From a checkpoint of a small text-conditioned image diffusion model: text encoder activation swiglu, batches of 128.
Rows from block 6 of the denoiser, named by matrix and row number. Rows with one number belong to one channel. Each number is 128 + 32 x the weight over its row's rms, rounded and kept within 0 to 255. All counts start at 0. Numbers have three digits each. After the name is the row's rms in percent of the matrix's.
# convs0: first 3x3 conv (model.decb.0.0.convs.0.weight, 128x256x3x3, standardized in use), inputs 13-25, a 3x3 kernel for each
# convs1: second 3x3 conv (model.decb.0.0.convs.1.weight, 128x128x3x3, standardized in use, transposed), outputs 13-25, a 3x3 kernel for each
convs0.65 096:129100137134138133126163151127119130120099101128126120144125112141175135127091138133123152136130135134149142126124163140165113155091167132141139134144123104125166136142121133132118129134135164168172167151122121142136110121124119126112111068132146148127115139130111127124128129129113093118117130131157138114154153127120182137127095112140118115164137124
convs1.65 103:118116129098126095146126086153151158151128121153120107135141123122255134150146147147146152187255168147207163135099125106080125099096115104134119150172131126170141102127123114226137127175117168154162135135128098080108141126114110158111131186177118128125133000152115090174114126112152140123132146136136146135136129152138154138122130146134093133129146115
convs0.66 091:128115146129123128134138121126115113117126152126150117128109129125113125116116104117136120138110109151167124180160170165160188147126148145136158127137146128136107141128126127122126120100138128156136127135107124128094136107124143121138126110142082131129112114133118127147141120134148117120123132143126125126135128141101122125141103136114128128144116121
convs1.66 086:126136132122040110151108101128158136112226159130117126140126131116151212117133128115129155140196221123168177126136141118152103084122110099116157111152136147135131139140178147000084113103089136156167141117109116108132141188132144165124112131136132022015135000126091046115124131131122126124142139144122135182135122123123130146219142147144098088135115085
convs0.67 094:128166159127126124133134144124131128128127107131128124123129113127163140119123119092129079122123123130053124140127131149060169144128155107102087129157129144110118130118122114111136128126123113145109132021085138113114090147110106161132124134158124128163133136132154160134124172205130125149083124125150142115135133120165127116131130127120139129136109153
convs1.67 083:145109130122088062105077114103144102111129109122123120119136081147103119134169145128107140115154146128122145091066154080006128140123118125137130168165111148154151108149158130133144163130166138087114122073139134131149139145129148185130139121136097147134109150133089100103133133142131106143133118132149115130121025123128136124143159125147255129124078039
convs0.68 117:132149138126123114084144122156136143155138128125129123091125116111124120120116123071113145101100097119136122240242120131119079047020064139119122148131130161118127151157104127133116108122127161113124108106116113092147141144105130138123116099147112100127110118118116100122128148133093130122092098150119139126139161115112130163137093144098143136147157131
convs1.68 130:106105100131155121130124144122073105089089094118144135150168154127116082125120124142118127091124112099138110128182157156154159136135125120075079123151147132134151066110164074161109118194129137127115103160163125110085126150138188205171178131147128085089133170186183150144121132124135130141149133136130083125061112140109170144149145127127125109105129148
convs0.69 072:116109127113127085116182138120145134120144120125132125110119097125117144131126095144131128138138149123134109085151125150130119117137121143195114140121180130124145128130127115131143125123108094020092134139139149156075125154112091143151126157154135134126125112126122125118147136118125087135131126125133116124139146109128138114144129119131130111127120164
convs1.69 066:153106129186164153050072035118153148137164101068098099126127205128126125114124107138100118142132076175128103135152186117144115082089105112079142041092136128084122105114116028143118129091125134144113139189130122124136105130124122162114123146099125149109151164105139073097144131136132128156142134124132083123156126146147223159161135130101000129105205136
convs0.70 088:135084128143131130091130106138130145125135121143120140113125118127135142119137127140128121087101097119112178160147145125117134128149150128108128120114157119131137130141115129116135126165094136168154100197162139114107098123104104130121118122124109125122155109109129146134115139112092103161101127125128158100109134128142107133124121126128145110112113144
convs1.70 082:121116146197211128132241125126124121127151135169153172144128097077062115091041159176173148131086147136164145116176158196159163182170122126134111080146132144125152099139132113170126118227169121137131170188171129160119105135128190135107147151158128089093074103165095134141113121105116106112112120118130133133155181132162184121135125124000000144067002126
convs0.71 089:100122111118125147169129152113072119140085122133107141126146187132033123090074115177174222117086158108122061153230194131212182089105152140117130130128132128129154127129135133130142165136098120105123133081123126117092141133127133117125128129128137125127121102129185107152147148114113129151128143118121142119130115123129146127124117125149113108130142147
convs1.71 087:184150184137141162173150151156150120163202172162173130122095222149098176171173181116136147154116119126136114119138137131088116121108095101203162090146091132040099120128132111178132079091099189199140167159151125098132133170128101102127091099136081050074104088057102139134155125134146130119148139134140104108174133104122128114117120133221167129154179147
convs0.72 018:190166157148147148190177170129117131123120126131126123114084121114052094105040093119044082065003038106032043113145121135181210111118107116120130113116128124105138146139173149151134120149111156139113100134091138115102128108113115102122112083100135124126126093081121111084167157152145151152163147168144133126116131117130132139145137157121149133170134136
convs1.72 055:130158161156121128144146072081135101109134133135090072083125118160153142126102156113032095103058093097091097114127132144108128078120128125115115120118144128128116114132060114029049134141121109126103152128161118132143119123123142145120102101100126130101117148109106130136166146174170165204146152157138123121214240193132142140149132137175120124120148115
convs0.73 103:111134128129126105132147126119122145118130141129101146132120154132144156076129143156111127136110137129113121143096156137081153135123174141128111144136118137127112118140115127129102128129137094104140145135179155129131133129126140124129121125119111122101090151169135174144159153154131155125130149116137147141118135133141143131132132125116133145123137124
convs1.73 105:117094084184173085143123104099195146053127158146137121142158124097114181129146127120137167139089171140139137139142123098124136115117116106130106155147123131119127131093125132147116153133088120097123118108113065099133129115095102183125106140108167142122016066125143098142120121121137136135128128125133127128132139136129163114105133131167181119156126111
convs0.74 123:111140125135127139120148093132159144108130124116108092041017117105086116108138142090122126128173120150116148093073129063061154142150140100088123104087100136135135123104117106139120137131126126000095114082136151166121114087133061107139130110129100104129118112128143151122151146109126124168096128119133128123114093100100078101119097145119155138138139131
convs1.74 109:123121129100044045104119133125119120114121152126112154119117108151075126084112159119135144115234125120143137147145174162128166135138124130137134127171139120140172123122106099085075131156120120148126101072085120123127126101125109157112147122142126100092107233142134128103125130133121121131124107108119125148115088109141002060136135158114139129130102086
convs0.75 120:138116098129153075156128105172127110135115121129146133131110149121141105121148101176072094182174062193156055070040143162096133234130081113179109126116139126123124121114127138123136122127148110140121131198139130150133118112160103107100123126114125128126119136121122137127126126131127125142148157144136148147149158152121135126133128157133119110125124111
convs1.75 125:130163132136138126152151100118107156123106123129142095111175129104128098131132118075134177082159137109136171146156084153114125098153126109126127111148126108125110081166118049183079109113155130125139139108130149108098142162116135177137083164150131150129124166130145073126134130135129126132133134132128109136129068160140139096097186138105175159136147124
convs0.76 094:138055148127110072128175149124151138150183137125138129109111111115107121119118117129090121119115115123117103142192114144161169122122124145100101106161099117125115124133104130140123167101090140134099117129142133120115175142128097156150129117167130104121125099155089103139138132115151113110136114112142146147141137125151121116129125105124138115120137163
convs1.76 081:120124124129147120126123128131130116145128119153127130118077105143126079132127114119106126152078109115120157137173138170132094140135130147161155127170217140110109150124130131114141145163166151153222199145249173182175130103093112184127117092147126200166143117100124120063120126124112092088106123116120115083132113070088100110116138106141142144144200132
convs0.77 118:120097135077119100160123105161147209117149127127143131126146128087153137126126138154140122133160125145138128145128126117070116103085099165163133208201111210207110136129113145133139141136125143124128062185118146145117144135186079133130105096140145123126116131121068118129114131122127106183122122111105109099094093095107090113151155129132152154121148148
convs1.77 105:133146137192082011126171150127122091126228110146129149109127111143179128137109160126102135130127142132140124113126118052141215141133110143104174186145043138163174146084047171126017099141086126131086126128076154123104145143111122147132101077123133182080098089201135119153122128132124115120135134139135132139120076147138129116142149134097147237141128140
convs0.78 072:131106137097124127104130095125126132121128121129115121123119146105132098130095098126128106103120122125127128105086050099134126074117129112139129133134116182130119120130103137119147135135100135161127110102027083113111139139120129131097130141123129134094132131114117120129125124131141127116129109115151109112133139128131136121126113122116115120094121130
convs1.78 079:136136106126140103126149107120133163133123198129128122128139067135133106126071127125128102149135105118123080128141117113080101128137138092158159133139145118121136153017126137128124132189121152150133159134118138129134189221125109204096128103126070113144133104101160169162140136125133129123137139140136131107126148135136138148087121100108134118128121110
convs0.79 135:134143157137142125124129147132114131108183158130170164142125129144149131130146134125154143117158139136127128119107068093165129089131103129125102085155159125110115119136126148129142129119122123139130127131133132102118124112107127087114105099128125116106154181162145170178163165125141117127118114108129137137160137128131156156134150120119151122137131141
convs1.79 168:128114123108255097114148120101111122140255160102138124123115137063181106112110119137140118111000115109113126121126132126154143138156127126137137126063133122100124150125167102122137090122149101116121136105119110106088143136117057137111085114157129152133114199103176163122130140133137188145115134124138131144144170136127120130115080101143220150119151125
convs0.80 084:073133122037122101135104139115125116141164133125151143122124129115039128130072110138075094133022148120085056127129135087099084107072058140138185128131133126124125127139123147127157125137114127165137117120132113143138107158127125134115153093124124128129129118109127100163096155103108115173142107129120136111123133130151142148136126121135120116124120127
convs1.80 083:133114112113125123174121139127094136081000092111115113110134146124074105063107105129139113126150095130123129154122114142143124110106122118133102123139128121129117129122125094003076110131105134130093104152122112131116108065127120116140098105122131114130134107128136098122135131134124126114121108115114131131128176142122148120143115146150053142168185117
convs0.81 147:138143116142115138128120134127133129107098095126101114116133122128158152136132132129113088130129111100128133128121082143148106089189130198145065123143140098123127110128137087119132101093135120123136104136126086108120131154171114127179160141127112079102086119153124108141122147134151150134149193167104129136092136118127118125140142147134133144121124123
convs1.81 130:212093115130225109076121189132170132083159151139110130152130128131197143111124118139124129125098128157102097140127127169061122195205108171146108073247159107119155159160112099194105094165183113173129133129126130122131122133163124117141123097107065164237089078027133151043123130108118114124129124130145141104122131116122145127120134169115053129155120093
convs0.82 094:118117150117117135131097124124127128113176115128071136129129142102162150133125133046142155102110168000048113176166000140217139051188249119102107143128105135123125145091159164127130101129104114083073129131160113090139127125110143138111141136182128126132127143134148135148125107120125147172137142154159143125129137076122126127116146141130119140116104116
convs1.82 106:132122102104197130140115144151135114117121127144132131131128128100069152121130120105099123173108110145138152148113129137131132127129129130119108093039138148145121085107135036090132104114072119154131136106129113076126044032135134086109174136127112179138022140188082131134123114126124118111127118118119118101126126115133125153147144102157146162110115102
convs0.83 094:124126134120127111133120107127122102120109116166160119097087137114123109101099110058109111073115182156132181130173127062197161047163156184140160135121074125138096124122132128116132141104108104126127148067103114098136148085141135163162137112105141128159109109147117114136133112126120092116145167099150135109113142136128106129126100127127133130106132105
convs1.83 088:131126134193136091106113102118088117112143085112098123138122126220169181120125123140196121146123167212148169125148114067106146121131120155139165126100074120093105078160191106213148100092112125159178085114128119144105101116111099255203140167178121131127056102176148135125127131128128109129129125140152127130157123105132126092134085076144211123096106140
convs0.84 073:092124132115145097128137134121134130129123115114099123119126146164150130102135092138141145144129132144129129059121151110096131147139128136129128126130137154131120124128128131108135134119134136243119129173157120126107112122128129139132136144141174148133135128136111129123141128109132132115133129131096146124129135145123131145125123120145124129124128125
convs1.84 078:134127026108030087129122116126124130126131155129123104135155128137117180129240153168122086187177117118133118144084110105134121111126127127121164130100141129128126140107118128128219200138127112117123070162107125128071129132142140141128156178125144122043200226164120117128129127138145135135150136134226183170132110114108116126241166178126001132158119154
convs0.85 095:124119104154099104122133108149127160149154140152130140090128155158109124123136096049190143077215198086109119104122117153212133113136135127133079106120127102111074129115160098107132128125101095134127123115115139087112148155151110165125117108106087114116128113120126118127179087108128101128149139125152150142133131147156101130111136086126145126104137156
convs1.85 081:178143154148104167178140179129119099098130134153162135118107109124114120124139113125127109142198123131115093129126131093079126107134162147142131139084142132115109097133167179175166140225138058104100081087077088095079187148211126139181175183169125119124099091133124098120129118122137147122125132121158135130131152154145164154069127091086157124128154134
convs0.86 117:143092140119124126107143119156164125160119138132144139084121132131114133107142132004000018000000068127087123043062132069073017025053098125074096137080089131093101137120134141120129121117114118118131135184081122147104148141144130096097107087139099116137162174130175150070173109127147122127154181130116131124155140112179141145136136123124118129125124116
convs1.86 107:135137139125042026137120136125160143136113060082128127117141081135108072121124161114097085130108114110098073103084114102126093126105123124089128147007033098137103113134165125135133148111098121066113132157128137099132120074100089067042143122118104129128190116126104129165123142132137128143136137132123097086163102133131129125095135138089169190129115095
convs0.87 085:112151110119127110166144136150114128132130119131148126164146125143130106141157129139133144140146133122121122135101146165044158139153137115107101128120113118131123135138115115124119127127143124126102164152110118128154137146159139150133131125136134135121155144143139118128129108122132121141128125128149123147142176116130131126129148109134144093133124138
convs1.87 095:130140130097123124151069115126143099174194110129141127118134169124142182161151097138127122145165167130163127126134139159123200126136132123140167133137129097110098128168147121144164076132139141136150181106053133133134114134128115172125140111149150124149158021023187063118135122130133132130125132132143114126130128098136121148106146155129062010149116136
convs0.88 011:129119137135137144146140150147125131128116136151139142167151138147144156130111142105112133144141159155163179000000016086051065144160124137118151115088108098078089156156177137150152106133127177133136171126119154143114157133156147126155144136132130123137130109128116107102142148143136116125147129138123103121063060116000000002126128129120154163096113116
convs1.88 042:145134221142107095198127081156151120163125155048136172179169121121105147122084114081161160172161140102136140093071063113084129119113107136211161154131127116122114085046090164091087128102119088032117083132065092060080102042095117138101140163131088095155163132163160115117159185198175108132167142157153112114115100134071154109146216145161126122109099169
convs0.89 114:133145126124131148130112123131123127112116136131135130123139123118123126114117119126129143129110155144124130114122057126113115094117126134171155113145144126094097128127109129156131154150130132133172000000137111110139134136161127143112119100108130172169118126147131116081159086094117126110136126118106088162095125115066093049120126120133150111128133103
convs1.89 112:129147179189149180112103114139139118200184167060041097136088118167084135130108125084132122146137126125107113172103153100085132206177152142162182127255142076130164124124179145174056078111144159131056124096121103110102116096116116102163130125128161145174126203136126120108132131134131127132129131114129114109148111101119126113142125149086166135111126141
convs0.90 100:126105156147122130123168092124110116167126128136099101209255119135255123121125141058135132097135151107121141103144104167242149148141121134115132125063125114164130134100114144139123136121125255255204161143122124131129139148127096145136092139144126130146191164154141139117172126140127147128131147120149143133128132110141136094129134135129128147163124131
convs1.90 110:129119133151144208140255255132123134136171144123187154106141130135140124165145126159127156161048094123129084108103126146093123142033126133134132157125169162125136094089131099161172127112157132129142126182128156153196117127106145123091126076132155153159119078129161070147140138127143130129126139125141138127118194163110121131108145138146086065137125140
convs0.91 078:102110152116091089124107113110157171132137140185144121124135159136094139112115098091078099122087101107121064140136139131108139159127099152163136121122127130127126144136125129132122141130142125199163106159154125126113145125127138152128101125117139105128132116135103122128131128109118115144122133130128130128132136132129138136131124131132111129102152108
convs1.91 083:130146141101133130144172157133119147110168139129117162131128113143129133114110108125144144124035131102109126161135139188228132150190132132165121094080148110130118130119174142154139133128107142131126101164149121150135145105143174188137141186129098118107106082138172136114114109104110075105110107120116112114102121102124144103127102101085000113115063094